Rows from block 2 of a small sound classifier, named by matrix and row number. Rows with one number belong to one neuron. Each number is 128 + 24 x the weight over its row's rms, rounded and kept within 0 to 255. All counts start at 0. Numbers have three digits each. After the name is the row's rms in percent of the matrix's.
After each neuron's rows are labels from the 100 clips, of 14848, where the neuron reaches its highest value: "top examples" is what is common among them. Only what is clearly more common there than usual is listed. The data: single English nouns, adjectives and verbs, spoken by a formant synthesiser in many voices.
# fc1: MLP up (model.blocks.2.mlp.fc1.weight, 768x256), inputs 86-171
# fc2: MLP down (model.blocks.2.mlp.fc2.weight, 256x768, transposed), outputs 86-171

fc1.132 113:185122115156134165109166136128158135134083136134165135137126171137095088139146133121130135083182128118142148146133118122185120166135176106144133148096123189128183147115174127088159135111154134111109106136102169152113157072134120132132103167136062112099144116
fc2.132 100:119125130129101119109141123116127143088147116137151122105182161132145109167110129140136094136100119132107139169111084113146150156102139153192126143137124090102116115108142090111138097095141129162118086133169113116162103100146130139147106133149121149133177091
top examples: voice: low voice; intonation: rising

fc1.300 110:120118134091108164140110137107127140126086127179132137109117092122157094119118103179143121151136120128152147160095139090160159159100113107115118116147139135155163114134149103145138084102091099077147135128136151089109130149137162120164140103114122139147143101
fc2.300 100:182127183098139134114152152130121153144129128117133106079123085108110100139120123141134141143149121077127149120138171148134129120124127119128102132109149118139097158147176100125153165118144121096139123142120106105113108143133146126117106130139128134134141108
top examples: voice: low voice

fc1.673 099:081141098124135137175132088118140182100086111137111115141169095103134117113149138155126121127128138128062119118108104166120151138154159115156112068156111130136126158130093186145121113122121105151125109171129083184153104120159139117126129123140064103127104129
fc2.673 098:134135126126109135150150138169109125139098117129174078144137097109164122126128127114113108129144130162094123167140115136134103172185120139141095117154144118119133101111129139153119111147117086117119064132134091122139125120169146114127159125123084122144121120
top examples: voice: deep voice; /ɪ/; /eɪ/

fc1.573 109:158149208120151142125076125124088096126193119101087098136136143111106137142138140100107140106118115120142157107179154131119143132086117142117120136120173130136104094129126148078127139164135138165119110105135129144132128134066122082127118140114183139166118112
fc2.573 109:186134160099167169152133103120123107126161160156103137117102088128151137107119166140157127144125119128135118134201188123101130123125129100119142138085135206105126127096140124103162119155124126126115140111108137106077138135127098103125123141107128128130122119
top examples: whispered

fc1.729 100:109120131138091159082105148134126121120147138137088134186116093177124102152084127128117128145143115103123087084114171087173133140122098180128101120130148108116130131106117093139098160125088165142133131163155110133142152159113139100128122135110129142125140120
fc2.729 094:115144141128083167138106164128099092139114147126135128104111106132161098115163151176117139124147124121138093131166142109160134120089101143142123152120128123110103101112183144135108123109119112142117144136131096086128115100096171101070118133120121138143159191
top examples: voice: high voice

fc1.30 110:111136221127144154145084123125063116150172124062083130117157124127117167130154166140130135114097118138143166141146150168121148138105095133104110143118156150124091105130145177071141152144131155159123112081102145137115131149114144113143127154103163150138143129
fc2.30 108:190127143134167138129129098108119090130142151119108138134123107137131116106114157147162142162107102126133106137182183134101119111098136108098173110122122206139139124118152125090136129147129131115126149110122146101070125139097102087105132152129130145130132104
top examples: whispered; voice: low voice

fc1.557 089:104096122110110137093130177118153127096133118159116128163106119184120136102114101105130130135111147129110081127150123126161111130126171196157127156157124132134174152102157087161136194086138127162149120167120119109148103158138130116122164128109114112074160120
fc2.557 104:117126123105080166100152129125122118145120140119152102121136091134132110141124151107148131121116101098127132144187124099162126150160115170168099116118107111098134070123193089130139131102136101143141120111143131091120108123134126096154128143137118172112164142
top examples: voice: child-like voice; /s/; /ɝ/

fc1.763 106:068132102124160114139146099121149150121076098138116101133148095090121127113137170155112140143095143150056123122106111150119145120141153115138117056128074115143137129120091162157120106123136112184116119160125102169154106125139144117102158134164083109149115118
fc2.763 106:083137128142085123144170129140121137115101121116146083139137081118146115157128108092122113115137124142061125152134140151144111154147132139125085146172123119121141111128118114162121116147124088130115071155120083137177142119149114092107136141142095131126157122
top examples: whispered; voice: deep voice

fc1.76 098:114114138123163167169141151116152148144132127092152141135128120095112144125104125116113139104163129128124138126118160104120087160144128118144120143120137153118196166086111102156132166147168119114105087100121126130101145121140097129139118121121170102142153136
fc2.76 094:179093121121121143170136162147149131135125142107170115102131148144143116153152173150139169123119166073122115108228153102147094149143137128094142134112095116124152120125089102160133147102104111100094121117137107118109135155169092135148108146097136142111144126
top examples: voice: child-like voice

fc1.432 100:102105117140128170114115149140146137129128147089139151133106115106118156120129134132108135102161127104120153143146132085107092142136151079140133095119135138134142171114123075168148171155138103103115111093110133158084139138142108156143112144122142126146193134
fc2.432 094:145086111125103141165138188144152128141132135102184136112133135127152146149151167164130139142135169099133136122198140114143114158126129125103135123119110093106145129117073089139140166110092106116087122107148075115090133146157098113149136128086147144121142104
top examples: voice: child-like voice

fc1.411 102:124138111147143127115161096133104127130157117107132148122108138129136113161175169107152132131139115129139129131138115111100114095155126140139155108104140179134097153122133143078141120111143158120132113183135144093151095119093138146177145145143134129088119145
fc2.411 090:082099135121180122111120120113124126149091147097134141098172118113112104135108114148154165104080084133139079144159112133124118165073117166114168132106134146174128087121105062139121105150135109137183124120172127133158173127122100145110164133102113116102102108
top examples: voice: child-like voice

fc1.114 099:060115095126116097147124103138134149124098123135125131124153106108127143141155140134126138135102132141088134148127101119152143149127139114158109050123111098164123131123111138163115118125125101179127127175109104164135108110161145117111174121160106126160101147
fc2.114 097:120138130136114121142180104156136147152091125121164111139121088121163123142126141129127106107116129126089133188111126132142105138166130153147087128134139124127142100132113131154125124131108091150082048138118126127127115133189129102139153143120063158101138115
top examples: voice: deep voice; whispered

fc1.48 083:111109089138083152116109118176111135135100096143123119109113102130108133114103126076145129161195111120157082098178151124113125107118162152131106172105121162077108145120147108204090115126148140122142132104159089065122149132126129147125126106128146149122133136
fc2.48 107:147128147089083147153152118110135116136107143134166120100110110117133087139115182118147119126116132107156142152180142125123106158122092127143111128116097103102123078120126106142154120129116079127126111125135099090086135140137144098135118132141142144116139115
top examples: voice: deep voice

fc1.215 120:140126167148126125131095134106070098156151127099107129133115108125129147136179156145124131138069131128122157133093112160148116159131080164112122148119152148127133080123119157095109156163120175109115078095094137137104131134099151107130153173105168156113134148
fc2.215 111:159134152153128125134136138132126106138127179116142139121102103165138114104117151139124131134085123137159114158176162148131098144125103134144173108103116140151125094100172099113158144123111144094168113083097120083097127167088145115136129163164120154136146171
top examples: whispered

fc1.95 102:066108098120130110167137097126155159119068115153118094126158084105142132130143149150129149125084123151097139156098123129142152138137145118142100059127100104148116123131082141145131108120143114185124119160102100169122094131165147110103139131161095121122098121
fc2.95 103:115148125146083132150179130157113138127095117119158080145148087126148136169131111110131107118140131127092126161144148150131109161159119154123083142160131121131143104120128113148123123137106083135082070141130094141156139121165120092117148137131076136124141128
top examples: whispered; voice: deep voice

fc1.202 088:164091132106094121123165137142126147080109131108129149087104142153134116124146135160146116152142113103124098135166086115091139120103141162144143179123099152128100139101152150121107146111132100114159154124154103128116127124157133151138137107134103151111121136
fc2.202 115:157128152090081133142153123118133125145108149144177112104110121124152078145115171133149115118123112112146138163169141129139121154132093135170114130127113095104135069118136099130156119125117070130139095128125091095082131138154153109137126131142137143124136114
top examples: rumble

fc1.181 089:154158111146055147130109124166116092135100117131133122051115102130120138104086118092135118153158112106147081133178122114146143105117141185091125161126118152070085155132122113143088116105129138147133136140111115124119142131089156128135120139138110132133128138
fc2.181 100:124139161074075132148150111090129116132113144151162125120097114108127090124103159105136123133122117122144138162146144138112114132112097120150115140106088119124122079132130088122152122124120085119114115129122094101112148112137143087110124134155147117116125111
top examples: rumble

fc1.143 089:160155110130168149144119127149105115119099146154082123123116140128131162102170124126078112151098148134117087136153127109117156128127125152117117150178072082133185101144166140142095112145155122122139205152117150095112098123107140108116104155099101151110087129
fc2.143 095:123118115086112119100145130109125120098094109136155105102116125124139136101102140100151113130133111102107150148137121153126124131092075139147138156128142122102118101111136112140130119095125114127175136116121138165083129095094151139195135140073141105149153122
top examples: voice: high voice

fc1.32 119:144145192123147160122079104105084094137174115100105113139148128113119164127142159116134135108128127134149146103152171122105145140090109129120110114122180138135118113126125131082119135147125165150123126090120121138138141148069133091143134124076160144142155121
fc2.32 124:178136146112172155145112109124123089138154167140087119103105102128140142104120166145132128150113127109157110098197172127100122129106133104091166153073129213127114118115135111095159122170122116118121139103127154103075145142089110085123116147096123127124129124
top examples: whispered

fc1.94 114:105069109119129148114109132138124159122091115129149137141122157133116196150164166151124104096152111150139112141152143106156105121164171122167138100145120116147143090116180103174158153101111129117143103068121131100098131160149128138130093161143101156152089111
fc2.94 107:123103135110132144114140153096162141106114129091187094139156146123156111184139147122149156111166145125124140134149119134142125176156116135155105131153148088141125126131159095104142094103126099146126079141128127066090107130156117140191145116103136141107166115
top examples: voice: high voice; intonation: rise then fall

fc1.270 112:095075085143125130126090148114099155121126133106157128149128132150117191125165165153126116072143117132148123141162093136122127110155187139171147117125139099121144115112140101155127133143114111136153116051130124121119119130136103154136083151130122148131106130
fc2.270 098:126092133112132134098127130108169133114110133098156139134133157119200143140154157109142143121164170129083146165138125120163153182147135138134145105147120102125123115129135104124143127111119107124109085129132125077066128132155102129159136141082155146112143114
top examples: voice: high voice

fc1.568 110:163118116124137155082104128126153119127122170142120124128101098153127130121159099120118117104129135119104111123167092120126119136121118214111132174120117125109121152143172080155129131118099168150132205119133142122187113161117149079103107121108132129130091160
fc2.568 105:136126141118101166087127121096123159123119168111181103112093101123135121120127132076162147110163098130132105172136160139143145129123102187187101136146136140104110122110169120143135099095123150124136129146120182099114104090110153101139136131099107128129174126
top examples: voice: high voice; mains hum

fc1.208 108:149126116128083153144127149161129164143121128135141146117117124093110149157070115113085140127137148111102176137130150123156098152112102079161128151126115149083150171122119107147121144141128115131104107102117091137073127109129101140118134153155139116126172173
fc2.208 096:129112125095115142143137144127150139148100123103173151075125119128113138158139180109107130114138181073137126119199165114139114131138147116117146113120114081089139123157115120143123164083080113116110129107134103134084132152161116111128132140131139109120176133
top examples: voice: child-like voice; /i/

fc1.68 099:116114113132133146166123130129121139189143169090128143132121134107093109153097117133095154109124154121130176122122150131124115161124116095114115151144161120140156160122126097145122139106137127085130132074126130157108106131115100168098107163140168116115186141
fc2.68 102:170110109136102150154125145106133127147153145106159155094103166132103135142166192127083167141125163103126103108189140123152131122131115108069156116118093086119122159143082123132123158107101121092112115094106125158079136131160123105097138111104127092124166141
top examples: voice: child-like voice; /i/

fc1.522 108:127087094119121126139094124121128145134117157152147158128119166130155129191159138123147112124160137161137158145144116146102154118152146125168106155131125137126134082103198146147110119140125111085146162107147136116124128120189097135135063175097056168097080099
fc2.522 106:171092161086126126110134147112177123149138133123117109103131073105146110143124124130122170085123164121095132113139108133152124156136104189161145127124150081091157143150124095086118083122153098125148099181095063102085098081153129162174125108099133156128132128
top examples: voice: high voice

fc1.295 081:136097102102122149134125138153107135098098116127160127077105144114127134121115144105157127166178112096133111106158151113126130139121184175164123194073113140090126105131145121164108135124153125120161132102173126071108146102166118158132110114118135150169111132
fc2.295 103:161129148091079148160152119108145127143105151140169126098110116115146079149112181133159111112110123116153147146172147125129105162127085130156118134124104093095126076108119113137163114134114084127130096126126102095084121138145138098146109134142139136123133111
top examples: rumble

fc1.123 087:157088118106094116125172127137124151079113132100126155090111145154131117126152138167142117145135115101119104134162072118088136116105128156147150168125094140135097139100145153119112153103130090111151150122146102132114124132164125155141144103138106146102120138
fc2.123 113:158128152092080132140152124118132126148108149144178110101110125127153077145116170133148114118122112111143136164167139131142121154133093134169115127128113090103135069118137100130154119124115068127141093128125091096081130139156155110134127129139135143124135115
top examples: rumble

fc1.530 093:127099124131151137152089117159090143131061139146105130111145125096109103141098158097148139165166125147132129096173151156101114106129116118104111151115114119098105143152150148145133083103128147097137133081145129088127135116126112167126097101131149117155113124
fc2.530 098:131143141084101116156128085121157136130133115129159144097103120134167117124097189129140115146115144122176143179173124146104100161143079115119126144145092091091131105120095154130123128148097122131128117124133080101087121137158154118134120127149140110127124104
top examples: voice: low voice

fc1.10 103:162131143152153117158163113115120110158152130094115082105152131118133149125146191132119123115107112142124129114116095164119134102180154154099136075098116160124142133152064171107180089113119092103108123178098183150146123123138149132143145116127166102089103114
fc2.10 094:129109105142102127112161120087123143129085159119131120149123145105120147177145120149147138112124127106145073128099105129131150110106151168136154145067140189162097068128133079127130110149117100152158119144136158158125160135136141159087133107149125132110092079
top examples: voice: child-like voice

fc1.749 110:153143207125138146132079116134080102126186134087102109146149124115096128136140143114127149107094118111133163114185149136119146143103118133115117143124189147139097114131147157068138125140129167172120117084119125143114112124070144092133125148116156150168138110
fc2.749 111:175143163105162152145127105136112095110162147133098125121094101134152122100117165144152127147100121121134123122209189123104108115099125108125146132079122200112139126094141136099152130158133134124113138110118142100077131126118094095129123155117131119116129106
top examples: whispered; voice: deep voice